python train.py --hop_length=160 --input="log_mel" --mlp_ratio=6 --one_sided=false
Rows from expert 5 of block 11, named by matrix and row number. Rows with one number belong to one neuron. Each number is 128 + 32 x the weight over its row's rms, rounded and kept within 0 to 255. All counts start at 0. Numbers have three digits each. After the name is the row's rms in percent of the matrix's.
# up: expert up (model.blocks.11.mlp.up, 8x320x320), inputs 0-106
# down: expert down (model.blocks.11.mlp.down, 8x320x320, transposed), outputs 0-106
up.215 104:132150129084159109191159102088096102112109157136093083156113103137111156110154164126183116128091167147100109109176118127163176120132098163134169130129119163108139132092105133186117186102102131139204096136125054171127140068152108155122087130153113110175095127149154107120134161091139100121085164148152122143176107051139135
up.216 070:125114137117117064123151164157099149114125194117091122122164116123097152103127147106111116140082135159151139155105076085187132159131101187103102150085165124121171124072141158117131095195145173145150068137052162118075111142120118104095179122144150165189096063122149118081136100100119153146079122178100141109155172113102154
up.217 080:139146180088119107161097144133126148136095138139149094094080124128107124171164120129093175124203120136070123068061126152141121148170117089082082096150142066126119125127086096133143079138141192155113151169100138120198100126117122120107116131100159099121150157142089166207087134123165155146125143056078118133180107128064089
up.218 121:103162152128110153086165136123128129160147142132177147086115099140142144119083113154095092101128135147140129123120136125148145163102113153185123162085101166116045116151063126187133115148129089121114121128077117096132218072086164171135124111142156119145125069121125086153159148052168120138175124150073177081167166116125122
up.219 058:167147151118185105048176118130140160133178143116120109145089126120162072132082117129177147096157133153128146165110145102136113127159083159098113094121109140109127159106169156130156110149097134122114141108155088121085165120092159055181121101143101162119058111125085083070133130121179164150162096159101134120141180127121153
up.220 124:142104093058119128089085180132155092160128159167129117159141163151093095147107197167102153106112118118149096168124074147098144083129091091137147120094112147123139129148181107206108077143109103132133176155106132077111091089087119125128158129193155106179122064146184168171142162120088157089097133072121133132136100058177169
up.221 107:109078163073070090129074162161147141170119091100153165103068154143123119124122121144106150138127123162124131157106128148082137142175105141121130065130170105171134144127082178130146103054216134153170169146142104129128136173125092145131155093079113112167150108157177134116104228123087119113160087136154153162080125163112125
up.222 070:116145129087097147129054011157097162188158161070089142128137167148114122187112152143112124114108151112103115097142145062135166131096140156147077139138087142116083138200115140067092191103115156105125191109136134133147122173161096122127149199160116110114110155162151080119127100157156149142162129133163116145109122052045120
up.223 104:091153115143064141128080133140173148161126134036132126131146138176102159172117085131095166108088112117148091191176136179153120166140119123095119104133091151125112143064153108115149099188136181090156110102142178100185203154157149114141112157095086153171124127125089148168092141140125177082147082096053083109141166160132112
up.224 067:088185015148162153095125121185081146125097109152147146085104175148097130076075145161142145096093101113126155196096115138142183134156156153113165195149181157127081122121170110095163147121098062134147108164142114159103117138175142098144158115103112135132141133156104132181153095153145092141167102133167126139182142129133090
up.225 111:088130103141071113137130152104107135255162133081141136099083110106110148146122141197148148122092161171110124171129093129100122169175097102092073157136101161083163179109126161143122098123123151146123091111080112135104071090088163147097128090120132150173093110133062150148078175104120158103121138173125103150117153108086156
up.226 068:162144149161144155138218157150149136133155090137094084061118090173133141133163140166107091071122151106164150108149106077158174176100089116146085089164070109182111126128135103131088122117096143180142152120138134181132173160151158142099138109129130161180098062112102105196122142082152068136084084156093142116216113132137101
up.227 096:109084148106136054129126106137174119116127112144164139108144122143149108121138152120126140091124054112126138100125170143107145149177113171122115111174179116149138161129189125161153090051180129137080129087112100143164103136105141079163142206133089131145099125096112110152099086096125137165102160117115176136114138108128088
up.228 140:138103121130096161162138097086106142143155082099116082146119166128129120180106120167149115096074162120097129112152151116159126103135147142174209106082108130114145204157132130130125141140135102098176076094139167157156097076141102198085120104102150142124138140167171105139096111127096127128175132149132056119134133093121123
up.229 070:124101197119083125126088118087098115134151115129126087103137125102086107098143111224143116137118087173160115067130152119115141165097108115163143130162189111167163107097175107142112140076121132113160116163086163119109158160117123138088131168161218132065127149093172100137163177104059130150131161101104142090114128148060083
up.230 067:146172097108162145098133088135121185095141139109099095212117152111107146116125131135105134100163154128086195074117106206104139164136107118154108097113090106105127179120136157121091126154179148104167166149107190122153126056118185050134149151103164121070056161116139079158090097106142120094111094128093102124123162155080196
up.231 085:187108138142113121094108161121140127127162137157111142167079153169093156105157111165079116166121138179104080115058161192089105129179099113109133128152171147145140053123093151126124136196083109174161091130133163089092086116118124158126156136090145150101125075093084162112089131122154135139173108149193059159143159163108171
up.232 108:126171073157125154158152113107129154093145140131146151119197161155205065136108141195144186190126140109084127145140161066117177126103084121171135166129126115150132151159055131160146135121203155082116124134202152170138161144140121113088153103099137100101176068125092110145106116151177166133132117161054123095102111139125113
up.233 096:119144143118147111138123110075119138191120138129143112095127081159031136126143084123162153109162159136126172153207154113143191094126118121108060074091137137114075092132115123118108117123105090168146110149105117107136133124163128099167101079083162125139132145124141205111148066098161166163132120118112163092156063143179131
up.234 105:105170130112177138102070119159096089082096128143128112144127112122108165055105071178162104047113079096142113140148166117130123125146190134164134086167168176129159150141098171109160173175102117158147125138106077221102114131145143064145124125178127092137080160122145142160130072113151120154122087098158157105106099139153146
up.235 107:184207199104186161255152155129155070144139134111148181102162104163138106105129085147119163138211134093101125114109115118153155112120149133115104130155089131140108109148137089115067101154083151150165109086154107136134161128122127136155156157164120120151092116126135108107186138081143102184078111172157170174157102082140138
up.236 098:132078160102086168141154161190147203114102124169098070120129145091138122162090110155147184092107132113177105090098179092095130097099173096159064146106078127173159121152104103104130112131164124100160136164107163151182104115148125163163119137076081156117115135108150132077102107110147140145109141151102079142091176149131141
up.237 089:092132117134193132112119130088166127051147089136154043139122088114113103126158083139170175123125173146210100136115138124132104126073143104074116121167163090119162142170150123083189162141137052124115077110121146081131115060117121105151124211182099109112093056151099102170130172120106102167098099173169162178098184152169159
up.238 084:142134135117129147101160159148140177165147212108152172072098129057196092141089110171082129125119125182091152113066122176130143119131150125150174085150135098107130129161139045093118077036139151157173155143129082085109079087096105055069117167186146162146162154157149134095074151080132167125113123104097103147146112114150140
up.239 128:088091145131174164124127086062107120107181105178193100143129078090156099108168106102175086116106153121162106136168161177134099081081162137163156085088143106129141161162140144082090166131114105168148134121169154115146123097156171148052097143169137077124137090105140169077093155139120136117147159154132140108138124151114111
up.240 125:104166091183133148197177061129164169178183110147134109161114070152095136117152114111139150068145129141084122147131154121149107114118150216118142139138137121106117163123104127103079130172120123060123131157104065120122150130134069180125147133092179137161091139135121095087113121159132155071146163129190118128185128117094106
up.241 086:177142154091114140095084068164114129142110133133069131105108132182162180115185149127129172108140092086133114116144054113092118134151092111116118102092133152128127098114123104129054106154159157152132067119125152120147124106159122202112066125150100115123135124131139141181139111171128121147113160100116097132127151129027179
up.242 132:177152104170091109080139111144146119093157171166199108094142136125195117095089125121137121099128100070073127097157122107129172108101080103142131101181112088111086153113068091159132200113087116072104132170130112145136090145161145072120184123076122119125118126088151084148065149133185138065097116150125108094109108137181132
up.243 076:130153136076170097107120086136115173152147203097182123200127089122159142087106149187169169110088081121147144142152089067100108088103099140151133104103109143128139141110105108157163096157117176113118162169064135122119144169101113176073123168164076121146095122176093131165132125132139105057105116159124127177089090119113082
up.244 072:153114137065183110109200086127109132076089093162131113075163114161123186070112157213104133083121110059118084144131152123088043126091131140161198143087130143148199180115128160195121101082135164116126139172084096139094123065102100089094144139125140147122140176116104125146132120147149125197144117107169134149110156177149127
up.245 082:089135144118152111165137158162133167130135084063123166125168129156109135172104109084124068125110166113055148068170136101098201091037103177109158171110104124134094111116116132136124151107137164096105175120138121117091153128145128143114067141132151161161124098153130154131143085113118120104133132162216140128108155117165082
up.246 092:109113109136109147092111148131143164119127124101085149122089102148137144078161172105144130166139035080196163129119149162063133131149151168115057153148123138110160091103142156084200141103172093080141119117151151129115115086150149181179068105150119172109106159120137139095101085145134142093134133143132088110167103132109174
up.247 130:093063117124088073119142123111123146206099193101094108151150080086146156153161109164148107184082149141114089085123145145117106149154143124139169123077136173107106068079103092107079177149121186075123146123120114124130129127097125132161091138069127114150122146150116115126124132133098101103114130195162157116142086112110054
up.248 137:092179095121075077102146124139112175138130135150155122190100154130096122077115133162059139100146159091130128176199113133118048135127098147114106106120113144167078137141127137143081133128184094148169083136153168142128064168141092089123133074190154118087175122098123084164166076148159112129199134114123222132113123190178129
up.249 124:088145164148064082133140144150163140069149075134141124091163180145110120067118088175199101169110229073136137128119123143165090116107110125178135125146126075152150160129138156075132162096109135118176143153191132120112079107145067102129131080135102122103154146119184157115208158122134175106110033161138109088093100144193149
up.250 078:119187087122111107115117128120057114127146097122150056144139098122075096113183066134133094104119155134117130135168063138106180120135110089135111164096176163116130153092130121105075116135160152136109126118045130138101123128075093194087137173073159096098089158141194140135144125108104144176152113142152178139136154128141146
up.251 106:180105179194130158109143123141077154109098148140133112092152123100126093113109208097128122105142172041115117126093129156074113137119106165113090144191117109136178142044096079142144094103124143139098091160126170130158133147144090150076156119140141184119099148199114102112086183084116145157126118181095061060098051170124210
up.252 087:093093146198095144111139093065125129142159115151101179136172160112120068105094104127154145131096088081107102160168164096159169130107200140124108166152129206089110172138062108133121166156126089116110135101121097168087153093176125141118109065151186123181077139145127074127130162120140106136077165143108144169156211149105099
up.253 106:112090135084162118159140138140153097161108118043093115099164126150135158130132108109160118106164207074105153073126141169127206116122127080152126106160175077104106188128127151170125130078129059114119130134110157121118080101117078104107097093123111092160127118107220148115140155121082111129158089110120144129170200097170127
up.254 069:164153119121125111146187144138121182110138119110071092144123106113081134205080075079105135110104085183140111094095193148119134152112136093069103157212159083119128064230084173132078130132076109155087149048133116176133141146142170100127130057109140131076135179138108161149055145108096122143144106136096119152120143147158126
up.255 082:076110074147145131144142158114131091146108130103074132149210118147110133153169063103137154120115155174119077189130108152111100155109160081135107145098100091177151149149114099163149115107171114092113101092095114106095179118187161063151109125121118172117113134109157092128111155159131076078128115213112134182117209113120141
up.256 080:124179109122121110145085161167141144158131140124165185156148098184155162138087113122177146143138087123111115141128121137122150160111116151121135099142101150166130118150189111123113098159122190095160096076072129084126090102059140156110115116188072154125154123189168145114135131080209131093185098120113141124152070126089153
up.257 113:163142176166103160116103129107130195090149101200193117078120122097177159151127169165130093102134178129178088136150153120126150125086155162119132178128090120145140122133125113148124095167139117100110167082139141132175100181165145137146166093157210133184143112080158164131152090084094122160166160091125097154121153104037137
up.258 110:098155088108121150154105125101143101133143151128098165120146155157129088105135196096093112104108143149113121143075121156152098164119158168159159082112149149159151069130121139096133103136122150170118145120145093116132125169199139116147119092141112108109154105209102112133093106166119111144162154075132075135186121098123141
up.259 083:108162145124164112118131131146173154119133150167136127122112099106154129111094141133108110113136159087144129154106163161096150168129143097171109089030119175127138099108112065177175125171148144096158166149102129176157129157129105146189134147112145156168137104113100108132123165123085139163137179126179112100126114134107140
up.260 078:089130093151104072082086084162163160130120131174166081074143111105130101136098122088085046145135158125138128179071119116153112140058111101136091150134131092085139156153122117138172123129118109124138071163107190091110156107087175166170183155100118126181161159172169116164145065088161162123089133075106106125160122141122096
up.261 091:104075048141146092167114157117147133165131134082127179175152185153084142176150084108065136123112163166138165133121078094147109109145149179138174099102123113154119106124147136104084107097158144171133098137172092122118113109120167088088095133073173084172189126168153082108060160089107092134074122132092148123130135179122113
up.262 101:143127140100123143156156089092162085066099229133110128122137178139113124167143119129128146168130129156088139129121133149165121140100201131123193131074119160113057074140112121123128168123163212119126094124186136110126138124194173106114061107177102178084114124114139094131115112156181131092091126144132112139126121127124070
up.263 114:100101097150134135080086117143162089167112052212131130137116102053130127144160151132130081138130105117184142110156121106157098112077220136173091185104139098115108153062151094182111098125119089171131147083101169086162132131111063046131125108147152167099152120142117126168157171153154189141170123138140162117157146147129130
up.264 127:120122134078169144095205119171092110123132121137136076103128099149149124125152109110159090074129151118135126096127108116135121075117123136146098122183150132157114115128100099131105138193145106139094137131173180135150114105115108179142148122147099170057088110143141179148119185160149129127111115109110166185127101125109110
up.265 127:066149145060160086138095103123118148070111110064110075170098149134122156102132160095123153100145156091161117136158112121169178153136154145115105095047132099120130098160102171118103159130079157161151129155138134144183199156149100199127113160133117119139098095093115124144152121119164118127098062148097136192130172107098137
up.266 108:114140103126122030098139103093137156145095122112183173100089183124131101069119155139132174147148108143100115110153139108099177179120140144148135088134147163141151127143114092173140142157143143122138114067128138083063138146109164118136121141150158144153116110125154124096101163159182170004222101119072090129138125153120158
up.267 116:075172156127128157169169094136066163126096133128066160110146144123178158132141085081119177137137137095120159138140106165133107113083101102081220112177068114114138175115129147161139107062114100162129103131168095140152136140115159067091092110071155134111096121104165122136115129154122170188176123147074089156123135054104110
up.268 105:067150115170087119169148101103143136080125130155138157162124162141087121125182116185166197086146109138071105080146117124160115134130129107130156084163127129145090154131143140077113086133156168139081068113138172095126221100135111075067095123178116113159125149056126123130113082114183184133137193094224107104142152075134126
up.269 069:110136107133109135120137132085170102168164139119120147148137163159090145126140090129047080162055150103093102119057141182143105105151130066079095157065136171177113082127150099107124087147177156128163113162151066085147151107155133105056114171135128161162097137132162068058083112117165117084131169158179170117127140103087112
up.270 025:066150173073133128103122094160130140113123181115110092157137116113090132130126151126199112156093130097187127104155111162104170096129102169122095160197101096099196118096085166076040140117084153117136181144093156176132127142171104117122150055105119088136149092172133084138105150158142077115135137160108121124113166088123133
up.271 116:164118090110086074126144120166168159153118148134209133133164159120106169118117131134099116160092071164144113142126125129114140126070129118057142073198138101081143081111118104152139046118158172105135151139116114048142137151122126113035144095117082151159144182116159187153177195095126109096135108086183164076174112088140152
up.272 083:141106122088150147169130172114124131138148169117124150094137126119109175109172198146100149153076179139143097121090161185102134066073149107127158097214187092128138171133093125168139158091175140122177095136133133116116113147063119116151180151181153145121070076087113089105090142126114144161164111127136152111106102101120106
up.273 120:129075099081187122076090122075053156129102107184125167108194112165106135166143122148180148156185178105095170105143167168154143085120088174111127132116114116109136137123131134095086187163087095170072148069128144083098103154097123101165159114045158154069151147219109100103129204093111149105133135141178169144135055171128116
up.274 136:078084184169186116058103124129154179114088096137092099116046105128148127108180153122157145136142108182150118134145194205139206123119139113096157091095119121131150098109144051089135159153136157186086109155114131120095123155149149136130090131137135140137119117136140095130112180138166166078105157126101102131086084136132065
up.275 115:037134123098171123151154158127147112166155117164084108129167066129127070202093100116134133120190180133077154128118099150113112079096186142169131126112140152118160157205116110112181046131074141130110122158165079127122141192155138191105130158143090140130129102145150117143108126119176143134127158067128101167193153097160092
up.276 084:116130110160155084179132131161151139104158153105106139155155098130153100113120102102077116091136217093161135143135123191137085121158128112137112146085141059134114167123153113146145151108177171128153109119083153108186102096130125050141181142116114101133140118073108134118079131103132147140118124163116091168147128105137117
down.215 101:131140199123171089121128120140127058126166111143072098124125162154094146108128164118103120146162114083153153137128141094116150145169078152104115114106150123146113104074150137105159104159111120075115099092175184174098118135167180138120108110117175132073086150160137123117130173117182163190156068106101088084175140137131108
down.216 078:114111106123061155134113140089049176174071111178130187113102135145130116148109135113170090089056175152116144108129155109072088100125105149111098136135133118134145184119096113160084159103094120089099092087148103123172111154086138193110139162108146140135111137096107174072121126093147151113147123104174089126129092117097153
down.217 078:127155059140098150108163176167158111100105118170129085057135103092141100089108089123116130159142109177172089110116123098121121166134078127208081171128139168098158118101129140121154159092100108115120129168129105118101177119102088125155188042124130149161160157097115143117151095077165120148117173095091085078155180154128095
down.218 100:126111103076111151123147118121147129135121159125161180125065158175144083098135120117135141110152132082086123121099196093113133176159149094154052144138113135142157163152100062182170093072078152134136169161120125178063071099104191111114098136102060076106115109127112101108042131118137123099178161072127164120117116115113132
down.219 052:130172180139075156115102144102074125127113099127133098117049148221138223137166175089167161142175160154082096141133133094112128103147085110101133119164114157141093132089135152082075120111146144119155131104116140175103112131135085118095118120147173097132127149118202109094116160113108181110148051131093160142152160152119091
down.220 100:149103110133157131097111099110078104137136137161170131169072116101066147116149075122163134148144081145171164091157177063084129134126130165120093109144112128107155146155120175094153143138121137159151145179106147178109090177132088193107137084151143097116134124118138143171081125089120122070099126156180123127160188180167151
down.221 095:084132175168069089161140149147111170130162097159096125123146122111162124112170136151112128153100090123123164078117132164131142162127146104185186153099128143152141130143097177095160133116139136145131141111089172130110138105176093152144131161219106102142107137126112143149177188139041090083152134120165177107115148127146124
down.222 082:111135084161070138182170172099146140128177100166175144172141175084121077107133168134136119147055132140084152156163143150134113128163149069073156159134144084147150185128080169154157086204106161111158161101169091134133127113148136087122156202138117159152078141078151097085088132171058122159125132093138172144059128110116134
down.223 099:131177103215139168147159111168180126107150107154147104129111201078150138106108151110120090137178094151130090106111097134130084089111130108118104131095101147105161096098055149113143142171119080090053191056118150077143163088158174103094102095123169177121134144141176093109120105120123079114129129092102103098139087147146086
down.224 066:106155166093125186111116147151104101168091128104119142133174141071112128116079129107067143045098107146095071099185124126133113142143131124134145171137073134187134133118150125199104111170086121149149110114149127162179099069133139144115105135164155169057111124108182111119115139077175151108132105171137109073056088110148144
down.225 105:139138077187078131115144129136135116146136202143167062132127090136174155145142078147118121088090074128088108071133192104182101135152161116144139171142095093117147123137142115154159161162107129152097158099114153103159134137094120143101105111110083147139143108131140131134133123153160144119111189082099173148129106142146107
down.226 068:126071122173108149134117099130139118155150105085153147168096116132189144087092114141108163115071152144138146161135093142138092131091068074131143142093088198101109122123106160101144139115186152121111160164128171128183123115097132159098106101155133107108135123182148149062163098114082128093095149094132095183158161115151155
down.227 101:156083150123121154110036154110141167147122137148117117144177114185112113134132109156174175127103203114083174156163112146107184066075085159174148133121104153159074142136144075126117174078167142156154123092115106157146122149115124163194076120132100185137126117086117139132116138121075140135125100139188073141086152119119160
down.228 127:126146115094183216087141099092099127118108139098086101109159126111103172178161159132126192138135142065128092124127126176113141122140123109171163123151099151081127170165141104150157086137160079119108115081152110164165074183161161105133113091153113140116123146119098165055149168102128141138178142138129137158141168120079090
down.229 074:146142122161113107134223137108146159137116142188181108164118194145124151135142115147125139131105135134163123134158120113159093150076106128096187173086144161081101151126082132160098116112073140169143136113168141158151105173108088148145133162134138100158131122132105145155107126107141161125137111125151101162215147118198116
down.230 073:106143115076054092112115126082135134140115121120132148103186120135151168128164127159052111159118176126158153120065149091188121056146085096084079130102116171122152134115111119151160131098132107148132181110087150115156201147119071139122111129125126088155152116089132174121091167104106126170120175163133108218135176147125155
down.231 108:112190054124113137152147109128116111137126128149107108120113090160057090143111140120184157113124101131145153109149130124123125135102165121177110123181106169128155188146141120133101111111100153129123104099106182124143145164116110161113110116144136096125133142123096207132082163126049146156132124124156142099139087188143133
down.232 116:125078114145147131143137129140145110136089141183100145156180117103118137160120165117097114150148185070089172139077143085164091179104168112130102103132161083114068104100171136172090091133090101090125118110113159047128092176224181117116159053147146154172162122122151153107132164121160145177114134107073163118099123098127108
down.233 092:196126114096093113084177161160139141121066117168136181111123177159131161138147134120103131141150047116201141077114105106117148132136112131116085189148145105111131108121143109141119122178151083094131143099110134155125105200129117103164152132184098129103110074092169054167104070122114147149090141099173132198078119110137077
down.234 112:146128201101090103125184168097142116179128110140172088179188109101164094068138083156080081168103141165102139131112074204089123165118138159125160172148105152128089054148177114158177115151095107096091110155169141191162175135116167150117130140125127116087115109096136149127105163121172180109122121119147108141086100098088144
down.235 097:063088134130046149145180164156188184087087173124127134130091162147147139113088128164184150191088050102103119073140137149145133161083135093113136096133083114213151104132063127152167169161092185147162129083199128178171151090123147161162179087157142114106122127129116095120135132130150122124124113127160116094109125104095064
down.236 083:129148124152146099101165108105166136162115122152077059131128125133122121130193078131149075129125145126155142116210109121078127125143111126110141121109123134096101164131152131156134100110117145198110132205106104135154127089085128139151175189138068124142105129164136083176120073198139151126174175176139108153107128098146179
down.237 088:091084085098129194119142087107095124118111106081099156077127165129138126131152146136124147143153119155139140113126107167132152150099138136148139072159146105083133113086158072144108173112183135199135147157118072151137148143104148125149120150110106166109186178109064134098156129136148099131120177114150079062092072089191134
down.238 087:108127124131095166144162097118167155100145184101143111153126170146157088128142131168116157054150189155108187167185070084134133101183141146156142152104153135126135087131132096103185123127095119118081139099150177099165165155123142111089161113118118181082140124178119097139188120130136144141083130111120127097127041156103126
down.239 133:173139141102108155079123122120149098183168120136140161094121149135128142208132178124076141132151114114157097114103098091107076186120137100164145171151143093117125071131106125147117139155126115149118163113148047083173085157119149104113152163058082112169136148084192181152173122111150118181104075069078107054153177122136148
down.240 123:128140147185130120086157139062136101177061128124119143111125133135116170087193139144187119172110122148158145081184131108126144129084076101058103164160155174097137125110149047118076162093183176121115136150123083099132135144114067114109115112111094157117139179135151127132090206106117090138114151107113098141164131151112199
down.241 080:138190135130150197117095119107125149096174111116125215096132138068122076080105136139104148110145114110089126100107190116127081162144103118065171142179108122135165146122125134104101157119158163099143106101149135146070176160110128143069092134122119168163131139140145126122107128098142120123096156074053053104106166120138138
down.242 115:122160142128104100163136107099129178076091154130167206146120111145146207125125117098142150199081206111138141158095092162142115143138145104071086100081122087090132120166085117149150121134113115134158132135158102104098099114143111123123144119127132135107142135164181149149130140154090121143154113142065166168165106122129080
down.243 071:129141157123159156118092174152172134164133109093100123109136118104097184092171123107147139122134148161115133084109116121133066125159130152136156117075094118143118121138088088164128158108169119090121158121113084053091069150104062137148157188151071083156097109194156122135176152095081169111092203131125138127087133149118118
down.244 071:104073108102143168121192128162139120180145118151116148136112060103156057158158136098136192183188127170142119132087190154109102134148116129115108146123138132102049125112083152089086138123143088174136111111142150133115086108115156072082131155120077143143130125077119135133173136155154111163093133138113132087163125149162101
down.245 101:073142155123079130107118114159162134137111115101157185045178157186162156171114097162083114100149105095114119144102109127128084170122138098159166183136104223136130171177112140110159119106162064067162105166143117146137139069125143161112154152141076134135175096054124066071153117069100135123132146071114158159141138134147061
down.246 077:107112109189160095166072181212080120226160119108092117194100142064098138080087120105055160080126136107189134136133106107104120119145099072164133137145146078097110108155136109092189154055077128106124145108092146137134152115175133171144141119102152149135116100165132102075163113152124132117098053125100029090140106157184083
down.247 139:107134118087107155113089081164126186114184152142139101106120151135154124138097081107187105126144156161175149103159136119130100075146157086160101157136102122189133115117113142108141058156114129119162188153101145141068156124098096104123115138124126150096076114096107146066102139090184129142163109063098137170105087091141180
down.248 159:141187113104152132119125183075146114110108166108056164110145077062101081104116151118087114146078119064138150124100174098098060144140124097094141123138192150179131141157158157108145097184150130088153109139122080147133076093171168159111125142154143156109135126119158172079133091114194130142142126139176113185090138138150179
down.249 126:137148144144111111132124114085085124215152096130096143082137078053098108101130153090135091140093068125116153076112098182080111104143109119137177119159124120124096114139101174102141099147180183078104129179117133135187099107172107085106148110176151157115100135135068141134154153170131107108162066182195153206093095162140127
down.250 066:151124132115095177115130131156098150180121077133141105088123174205126125130169125104132148093173139165116137191091157139129140029127161143212087132097129136137064149153157144078100123134148185101149162144140081092175106102071148087129099121064083141085120153142108113143103122104111108163142120188134127092150094127127188
down.251 128:140131138145125113107095140093164129123135111116093087161130119148160084111123054194159161107137153112131124042148084077154164140131141151129153105102144139154101079158174102181144118113119115091124148122123084125134144084107112064102141172109157145067107128182121078168069101121086153088138149129119123141183144146176080
down.252 084:180125160127093150145114145128157142154139129181153114136169122115078168171136138125098139093097094074171183156146139136110141138125085107112091136084110126209102133067164144103102081146130122069089075101133167100175065078108153129107191136122170129132131087150142112122140146068120164183172148094142082097127136155111108
down.253 108:103144071131100161084130089124162132160168132126102146059081170113051142127148119157121085142097130083102160066190133172126104156076075117171161148137150180103145182177098106140124201113130129081171079077119142093167104111087125140105131146130152187120096067160118107123157168141137143097091126153167122147145120107123131
down.254 072:108132137108170070104123133143096113172135123132162176131143155150118116113138086102185095139041088066124132125138109099153069100090085115117090129145130097128089126100152065128109151097181114109126098091094162128075139154145121197143113101126119075128102149165092145157147074166081144151127091151155178084139142182067156
down.255 078:196108093116155104127147144083177110121140173136125143188184196138131110112129127148118154158154111139155184086115169081146087129164122095104110138165130111110090115097146170102151146094111135062148142071139183145191104094132103102112114112182100101179174123175155128138054124137139128135111143145104079123126075117153139
down.256 073:157113104131065152063144184138151175127103125196161168162084143118141154168124166113117091146089206175078187151110139104119177134098188098102151077122111159147139102141148095127142141132155119065117102109101122163169107101139129173072131118142146113183141128101141134115166165147123170081133127161121132112144105077117137
down.257 096:148141117121150143159115115142093119135144077199111113144045161177168176175141171146152137073113079107144153125123140136170148138111108090117163108102089102131155130141133112174142156106170148179152137113143167168123126142135095151143139155135112148123129132136108152118110107139090099129073168172148075119110139157102108
down.258 116:085147075115130065145111129105083130127172075073044146182125126100136125082062154154104151107120150119128128170135155145182129101051166147186135139078093146137102138164138104129137142086074054162130136099096088113118106166159106135094126072098111221040140113127125128155093149123128118128105180197092123177122134136120178
down.259 083:127150172148161096071129091154094148077138129153168069049153094083163063142172137154098127144088159147181208079117097153140067160106120139161122143120072169099167169145140166153181067117084170104148129191047152156111115102126145143192085177116155147150098081114112156150130118065118120103106185122112152153164110132102093
down.260 070:053157059122160089142094141100082127184161141107127131115160133160160080136108118144140132162091122116167144128102118078159146156105129164185167152076180155126166175176128115150138082099119077135168112140168135149117130101153097129100146156136157088154165124071138095062073197113168194193115077114146124161095147101104150
down.261 086:134209180152148150128084106035154144171136108143112149077150140088100125129146092158116182107142124189123122124141145111139101196119168160149148160124125170092174139160107092099118095088150089159131205139090069171083115156111156116119147111138139148165136119134172139158106123181134116128098128064164160155136161199107108
down.262 117:081094104152197110172146120159058101118148122099152105124142127097143109071112197131090168125149111131150177099176132126150126120162145136088125158106114074117099138133193130093157137100107093129147151108144120124128098152151168062088118116140113094113142133157091084117078134182178101133156119087109152143101090117098088
down.263 110:109125118153192121150107164084113142149132139120105140126100134096105074123080182145079098192114105120098091114113153165137127169144111132187128072145105181134157137136141203171183163217113134150116143115135118142136115077092145196132128114175115116181109150088130099087104108114130164148110145136143155097111155104094117
down.264 082:120117144094129142116105179070110157081063120112173122085122186075168113095139135132115091110109158172086126181065154161159129116148148150096162162189120190123108151117137167124089126132110109093135095139091157138174132140080135162108145100089141148076143136131150133172079159186104147079139100150135113118143154174138173
down.265 146:103114155130175121129131113108140148187130122113182094108155147093093113109136126202140084111109203193118202153094175099120164167159099125123132066168114193141133128097124101085135097131152145121046111098120138046143122121142156087181101187116115113119139156149163179120116194097136100191181122128158108132192103147115126
down.266 094:120168142158130120170140137111180144119046081181114114179080112094188165193084045099177112134120179152125186142107154101110118057143101160112125107210138085190140112187130115164100130108164119185105174128065131128118172066119110153120107106153146119144135132106137084127171150126090134131128107097129128078075103126071106
down.267 105:077144100159100145149138107132181142139176068164116122137133131134154170137144193132121108118164148152130129165145181128102114122108108081140122156079120140140112168134148143108083133090090124146092182155191166077104117148118138094096147107136130127092172135175137123075108136098087170107136197126143118130156133120119141
down.268 106:196128123096125172131106176188129107170151119119096128074120172120127113188136136128138076121200121157168153122123141087107141150066117154098145157125131122108172056090133109179068095129087109098133114151104168115149074110146165124139115158117097111171091145135138147169118105081140175145045153176149140187070154171076148
down.269 076:132144103072072123094137140206142177140118135129118145137118159127134134093129117119129149160139071138115145149134128145142098105131119130085144149138127158138123155176135086120133092104088163141120178082139145121133105179100145107114097113169111111150149085133090082148149092138130169155113178139125138078143105215102178
down.270 025:123142116133136166155149123130101126137111096094176118141114154138165087125108178095166144160129140106147104189062199098111101115108089101118114088121151096160147074159137129117125135134130146152117143050087179116098152112133159103143074145134156150128093173121177121154104105148122146072154191153189130170122156120165070
down.271 102:152091102136114133121168093144156127143120128131060215049038112124111153126137125140091111202058062142132121089121125127115162153139149106156092100176152063119111050167111175159098094139104072161157153095134091079057140150141108155145169094182137147128155130150128120125120103171153113090117145140129116108130146136139110
down.272 096:213166127101098172109102119150151156060120115092147151144115176064104159094133086153177139148172109116113143133137097131112092123109155131125118119193107102176133133125154116113115102097117098188080096043136140128161180122129094120133172082082130135125093170140084157077093113138068151100100157119141108089050148130103148
down.273 130:168120162137110131133123185164134122132101151174165079087078178084097141084139076124185131165135142128110083109141149154134142060121078151138139108097189109146097134098074128096136107133117156061143134150120113109130144180087075102161097173167129119146097172102115126146188121148109111110173135089158152073180132124074099
down.274 117:123119166068171094087081109134185127163168099084141093147118105074142165143166121137198143166145109134181050121133157109131137057133150072139097143110118060112131112138088064108110145076140138224137092157126214126075108088104151174160117134119082138088116155097127136104141149165090091156154172138152165140102199089166176
down.275 107:163143147064188141098107147157124112146160186141090092139167111138181108100118114173194094121124117133116137058119162127157102125127116095147130145073170119169155072089098118205088131132087120161186098187098191111084105147102117149195117143103126070142146085125130125151164148105127182125107152117108147100132132067154206
down.276 087:119163116083098133135134105151136126170149133147120104126156121206156144126109069138083118115108184115084198143151149101135112143142116113083064096159085093125125151099128100140106093125119095108064154135165134151098118114143168096084119108116123099145097074157129150169122157105194115142092153055090104127186106159149174